Rows from block 2 of the text decoder, named by matrix and row number. Each number is 500 + 25 x the weight over the matrix's rms, rounded and kept within 0 to 999. All counts start at 0. Numbers have three digits each.
# v: cross-attention value (decoder.blocks.2.cross_attn.v.weight, 128x192), inputs 0-95
v.0:490513484514500486537500500533474463500514532529511521500534516477500479477474541473500488500524481500473500520500453452515530500500511484445472535522500470500500500546487515487532500461481471491514486514513500500480510421531526488531519500500500500552500500487500466469481500487535510504
v.1:500500470472530514521500514500489547536518529470475512528514500500500517488489532500500500479513500488454521500500513452500500500469482500516500511500500472491531487500520500476556486466536500500549548546488473482500514459507463500511513477500500500479500500489500468467516531500500500500
v.2:482486476500500500500454472489500526522500500553500500518480487485524500529545465511539542500500523561500473533500500481500517500481456472500525531546492500500523534519500500561500542500451537587522500511529500468500500515565551500474520438500520500500484472500500487489533541481500500500
v.3:513500526448520489520500513478500532500461551482539512500500487489519534486482500525500523500500500483500500500486500500515489500516521500500533468526483500534513555500531500500500484489500500500484481475500500518479511500445509500478478470525522509533530500521500500509500472500525500517
v.4:500500500525500500500520460500511476514500500517500473500480500479500500500519483465556500550512500525461500557523500500534575470484518522480485540555500500489535517500500473525473483438467531474488541475500531458521464533527536500500511484468500500500500516480469471500500461487476500542
v.5:523518500485516500510483521513489552533480542510500484515500528484500484522487520488500484500511479500465534511455500539500487470531476483500500477463500500474470548517500489488514500512483534455482511500500484500500511513469534514513522482562477500457485538539487514514441483500500522454
v.6:500488444525477481500476465527510569474500475526517457561545500569453500516481491486514517541488460597500500500514500537516500449473500469511500500500542500477500530513512459529500486436480543487475523500535573484500466535488500535477512555521500531500449511485464526523510483476490500500
v.7:500500520539514463500526500513454500522500529500500555515532479480523481511556509518500500471500464500500518472467491484500500500500543484458466533490500531519478489481500512500519529517500500454500461514500464486517477513467539500500529522509529500500487500513515481500509481463511500483
v.8:486521500520512583477512543517500500556500500500484521516500507500525479522463492528517515465556461500458537511486500500487500500500490522500488516488489500458477460515477500544462531542500516532534500515530543500500530500513523532500526490483500513510518500484520484473500520500516479515
v.9:480537537525500540500519524490460514500500515473511522520482500513500500500500520500529514500517500500487534521445528514480514511519500470521500500500483491500518465500461500511500526500512525517472466500479518500500482489485512500511491480490484473500458500511537500520485500500517517489
v.10:489493527500490439500467468525500466476500482500483515522477452483527468469475519477484500444490482500500522500500489466490500484500532530477500518500461500523517431482519481520500490515470480463486509527518481526514479500517500479500500465500513511475500463492526500478484480500500522500
v.11:500500533525477538512500559483500531541500540488500485500464522521500522512500509520500511500524500535500512488500515516500483530500500530500471516538511513513479532479487500490500466460522484525509485500500528500450500484478516485538478466500477500500536516500480500482513483500489520528
v.12:500480485500558526500487500500500453520500515473514500485529473500508500517500511553500500500500517532500534471519537483478500500488500487530523500500500521500500490479517500500506479520500500492500511523481509500471500487500469533476500466478535513500509489527500500500500489478484484479
v.13:469500500488475500485513504460520515428500500521500531520462471500500500533508521476507510477500529490483500500526519500483500485500482479509521520469433514500500476518500488524512512500556500500500522500536459518481560523529539487500474463500478500524510484532473455475500500500488562444
v.14:456500524472529522500500500500512483470489471474491485500500521500500500550533517544500468519486500500514449500544511522522500476459500484500472534500487500517489528538446500494481478500463485500487442477518513500500529500489549479525484555500490489500512518500490490500500528531489500435
v.15:518487480521490454462474525482487569455469466519489500548484483513500511477528473491482521500485500568477500486529500460500516459451500489518534485511475500486546500500564525527500427500525510542500529543486500480500472486466466453480519471500462521500500514500536500500516500474485509536
v.16:529500514481500521519490500515484519500468511500520488527515526490500500477515500519500500500487500500476468500500513522474500470508513513500519500530481485520518500500518482500542480488523500454500467500480493511500500500467508514500480500512500500500525528500500516487515493500518531462
v.17:516517516531528453488478521512460527536492515476484525447481500474513500500500489485480500522524452500459445478469467521549511525475473545487500551469516500469534537491489519538460500477491539513526472486517535471515471453482493500515519500500518486513451515489488521522516500478544500533
v.18:514500531500500538526521517500500543463500526521554522517500468523482463536533500459500526516512537535509500511489500500500476490488511500554511500546487563500464500523500526557576543532522475512500500486500511500500556469500518500482513500520468500500483500520548515477500538494485521500
v.19:476500519512500554538528543523512525482546500500519500500484477500529460500484522553475539482500534469510549466522500500486466536487461500500477482513500527518500483521500565500545485561529500522538487516500500558529571522522532438465500534500520513557500478520550516485507480500500518500
v.20:525500510525480514474468500500552533521520535517538500520500519555500500519474483535478545474500483514470500467487490500414486500479513500531500461490506537489467500465517525500523500500515510547519546520471556555500482481476500476500473479522518521516512529523481524460500500500513507538
v.21:500500477535516556482460520500500568524551483515479483500514475515520517523500500588500500465500487507471456454533487479500500511487445500564500523500481476500530476515534500516531487484482528500500538522500531467511488518526453463522500500475542540551500500516500489478540541475481500515
v.22:500500512476441500450500523500514500475512468461500500500481491467500510490500500487500454481527465481541532500500500500471463500500523479518500441421481500500476514475487500465500547523539476477462475486516553537461538441500480479522520463500474439468512510530511540476456488500481500530
v.23:516452484470536485529470470484500550500482487484519461500515472500523523500525482450512470527457500531510480509549500511489500500500489535511500471479488476460500516469500521430500521474521520500465500530500500528479451530500463489519464530471500500500500500487481500509534528500510500491
v.24:485517500500519487500500521485534455525428500500500475485477513522500524489541500525545500500522523521500486540500500482475500513469516500500512469531500451513473519430569530476458510483500500536500500500513514517473500475500481531500489500472484477482474465500462457481500491522511484500
v.25:457537487479539526521515508500521521515482548490523516491512512488500500500500500470500500446467500462471565514487500500479520500527529472488483500500472482450461483464500547500540532481500523443524500507500477525484512565512555522500485524500500500514500458534500486509422471500500530466
v.26:513500500480471463500526524500510471471500425461488524513470500500574467491528500519500485500478518467530541433488524457487516500526457500500500500473464500524500481567485500552500523500521479488500484545520411461487512430536519485500513484478463468472500510515500478523511512500521465490
v.27:488500490500446473480519500469500473500458534508500483466513500500500485532488513554477500477500500488484471489500473500480483539510525487489500500452485475492500472500524515500500500484527500471536466500500500500488517486475524530519512484500535511470489479520480483500482500500526500477
v.28:511500500526500500471500524520500519523500527547525500519511512527500465485500530511479514482500449526500513474523479458480486500474500562533500530500500528470480447500519518548500500517500515526538469500553508510500526500526500463478482488533500564544472488521516500528471530500511530516
v.29:543486500490500437486532541525488426448491464513500500526500482519490542484485485458490486453500471475444500481516511521518500514500534523464514500487466485521471464500500460493487500500446500448500527512469437500500485462469500479455519470470474517469551500500500463462525551544525442476
v.30:500500500545488481500478500536467481500521513500476500469520487491500519500490537468500527514500518500490500520516533480500464474500500500458500500528500481552500458523510473500542464520500446479500500512500467484500500500500500500519471512481500476500500520466478488510514479523517500528
v.31:500483486473512511483511468500542500500518452545500480500532508488500471484522500500512476522480500529473479514521500525500518500500454500528479486477510528521548554490500486527471534500465500487511512500519500500500500512542486478517500500472520470510500500500510513523511518518488480500
v.32:500519515485524453548537500537489445500551514500500515456500500453500475500471518484500484500488500500485526448500473515500449534517539451455454500479500481530482510545447503418516527516474486423518466526471480464500485511463535474529491554500516487531539500461500500513500500500500500500
v.33:523534476532474459566500490489484534500500485500500431500500477470533519471514479472548470493485525525500482535500487513512491488488482500523526500500500468500539508474500479453515500459529519528426500514500485500483463523509500520500500549475500522500500519500525473547557478445524500522
v.34:481524488500524527472500500488500463533500500512472478512556500526500474500519500512489484500459500480518500477490486500465545500525529483536479525473524500489500483500519513500518519475500500500485500488500512514500448481500475479500500518500500500500512524489475500500473519477500479481
v.35:500500500489478500509526517500477520500520430513441470483483516518470500546516485525533500511500519520477473465557514516500452529472488450483454500484500481462525534469478531527459486500481530477469500500500534539500500520500500489469509474483488500500452476500487453520541500487500482465
v.36:500524538529536543490500510500457500500486514486488517490482536482528467459519515453500479463563467480477528488474489493500484490500486529500486534500528500462446500485518500544468519471524500520523483484532514500490514457472458500442521518500500500489469530500524512500484547521477514524
v.37:528468500490462500500500500473518500500482490526439500515512486471538500500500411467500551470463484480484462500500500500500500500490530500500551492500480486477500465485536500479500565500511500500514500500530465500500500500512470494464486483520500485473522500465471486475533543457518447482
v.38:491467518486486491463506500519500447460455461487458500520534476500485489491500500511481519500459490492520527418490490530484477500500514500500469508476500471456500430489484500500484500513545490480475470515500531544518500500500472472460475500479520487467470500500500500521473500486473500514
v.39:500477515512500476466479487500478521476510536473485518538479486500527521469524500488442472500551480487484500500467477500500513517500465500517488500460489476500500547524456500484466500500482531467476466500472500527500488544456513500528488500490500489511514522480500500511469500514487500538
v.40:474500528512528481500485427500444444513468514500468500508500459469481500480488500529471500530516513484534509529476511468500526491526520500448500500500500479517500500527491500520489500500500500500500471514485476525500452520514514500500470500500524488477474500455515500475509468520487532474
v.41:517510513522500549483525521500485487455534515517458511500543541514500489461500520444500451450509479522490534510493479500500539466500486513548465531476530531500513532473483500500500535530464500500471539513500500516489500486489461508500478500500500521540474500456530509535513524511500500549
v.42:519454446519510487500545534543471526565556547469483536543465488500532514511535541521520500474500484514468518475476455514509446539488476535482528532500457533423516429516478500462514500500482479500491500526500469500518500482542562479455479533500500500550476500438484500500520526500522500500
v.43:491470466473518448536474449500484500500500442512533482514487474474479517500514489467490479516469514500514461521518531514480500477539483482483500492521500448500547500500522488500553500512468519500500513537485462522533500562535519481500490523515500524500519459477490500500481528526484532478
v.44:528518500500500512472517518490523511521520524528473521511500516455500527500532500531524500500528549478482457555476478521500500515510500530486500524488520482470438464478520500440500536513439482518468459477483511527500483517500548512543500545500490470482521487449500481500500530521500490532
v.45:500528554488462485482500484514500523466543520515478500490472471524553500534500500479521566521528500482489512488500490461500451556490539500500535474500429500500470470522454491469500489536540480483452389500490500490491500485472520500525500471448522477477488521500522500519541500460480500488
v.46:510474532475489534481487466479522517421500500485500526500521462475500500519486472509488524480468514522552467477536500480472518525500500467520511461486483526500480524500500500488515528475490521539500511500500533513477537554513473472500476453532500454500479486500470469479500500461500461500
v.47:514514500517532500500500522500516566479500500512500487509485500573509510451500500500512471514528482537524463470541476500447500512450500500536460527517522488428470458477512521468500470500563469500519520500513523500491514527488465523485500564500449481500546515467500515518500500500500531521
v.48:500522521519464500500500467486500461500488475534500470500500500483468500460500500526478500500519517500536500527500475462532546476481500546489487531500512500548491500500522513521500486500500500515514500500541516517540500478500479512547500549485500489500543547483519521523455486500500485509
v.49:471489472518463443537520458509500441524516436446518490480476500512530500486477500481519500490489500500500468500500500500487479469514534500447520478500500525500484509516527520471446500517520469520500521500515522480475516500500520484468520468500464482474537500487473461533545449467517516500
v.50:486517500557478474539500500532484516486500522500469459500500500500512475500528500483552441448565479540439480500500473533514500481479500483500516546524489464452520531538444500534431455481481553517479500500549500484467467535470564500490500487511500543547519500476500463529470500500465500515
v.51:500513480512530555515471500530477518514540530500486500530500470445500500500488500500524478490500524509500520516500500500510515471500478485520516519529486500500533467526500469512533464500500500513528500500477524472500481521520519500511500500481530520500522517478513500486472531459459519500
v.52:515500524514500500500500538488500500475500575480504513500525500522481541475500467521527500500511500500463500509463480517522527475500500516500526500556500500545500500486511477472500475480509477511500489500510481500487514456462489484500500539529479484522539559484536509457518500551512500521
v.53:500511486527475523545484481500500486500511500500514473500500511519486490500462500542534523553465526520513465520500500483484512500500512500525514489545500500487500470512522479465537488464500482545500540500483565500500477500515542500500491529500486522524500474482500462490546470480512530507
v.54:507500500564500511500537523531467595531535536544500467508518500525529510546500536512500500500540486536500447500545546466474544500477509484481467525554522500525534514527548500500537485474527500523500470500535521449500500500500500485519537477563500477542500475480522500456560483485522525547
v.55:479452500486484525521520489500500500491511475483490525512500500526500500535500478537487500519490518489500517472500563522500519500547470511500500484511500535537482500486528518507525487530464489479520538550500443519490500514518487519548489468500500477465500481485533470488482500527515500517
v.56:522500531538420482484538500520490452515500431482464500500452508537555520500478487544521509500546500462478489478500500510516470555500519516500500500520500516523500500500464489474449500534460520514500516500482500534500500470487500500500500500500514492514517522500476514500573500500524444485
v.57:539500500479547511500453500476541522541509522526553513525523524524537526500486463476500500512513486515572526515521500478520487520474448516537512500500509561490500512478500500512542500486520509473500469500457500480500484549500500539500500500500500464481491500527459529500500487482513500443
v.58:488500517483500520520450485500519513551500486489534456500531487512524500500526470575486515488477537528513500500500529453476476500488459500500483451500490500519500532500542561511521500549476512524529519516490568521512539579547514451539474500519479500526500468500500500500526500516500512529
v.59:516528500481482500500487500500512541474479510510459500485511500511500541478500527535500486487469518524548465467535488439500471511453500480500450464465484500500535471500533500513509452473529500511470471500500458500473477500500444513500480500491482483500487485515500480520500530480524500483
v.60:500500487524517474489490525483500522500479522514473488500530525500529500540521500500500500460478479491500500500483500529519478500527489516500542515500500500500500500519508462500475463516509523500516477480484411480514469515443529500474511484516516525500542500486474500531512500556492490500
v.127:487517463500508481500542533526449462512555500500558603532526500500500543517500517480471586542522522484517579481481500500500454466552500484532500513500500461477471500484500552456455559481528517454476488500500500500500551518527537510530476500500552469525478511500534500500477469527473500500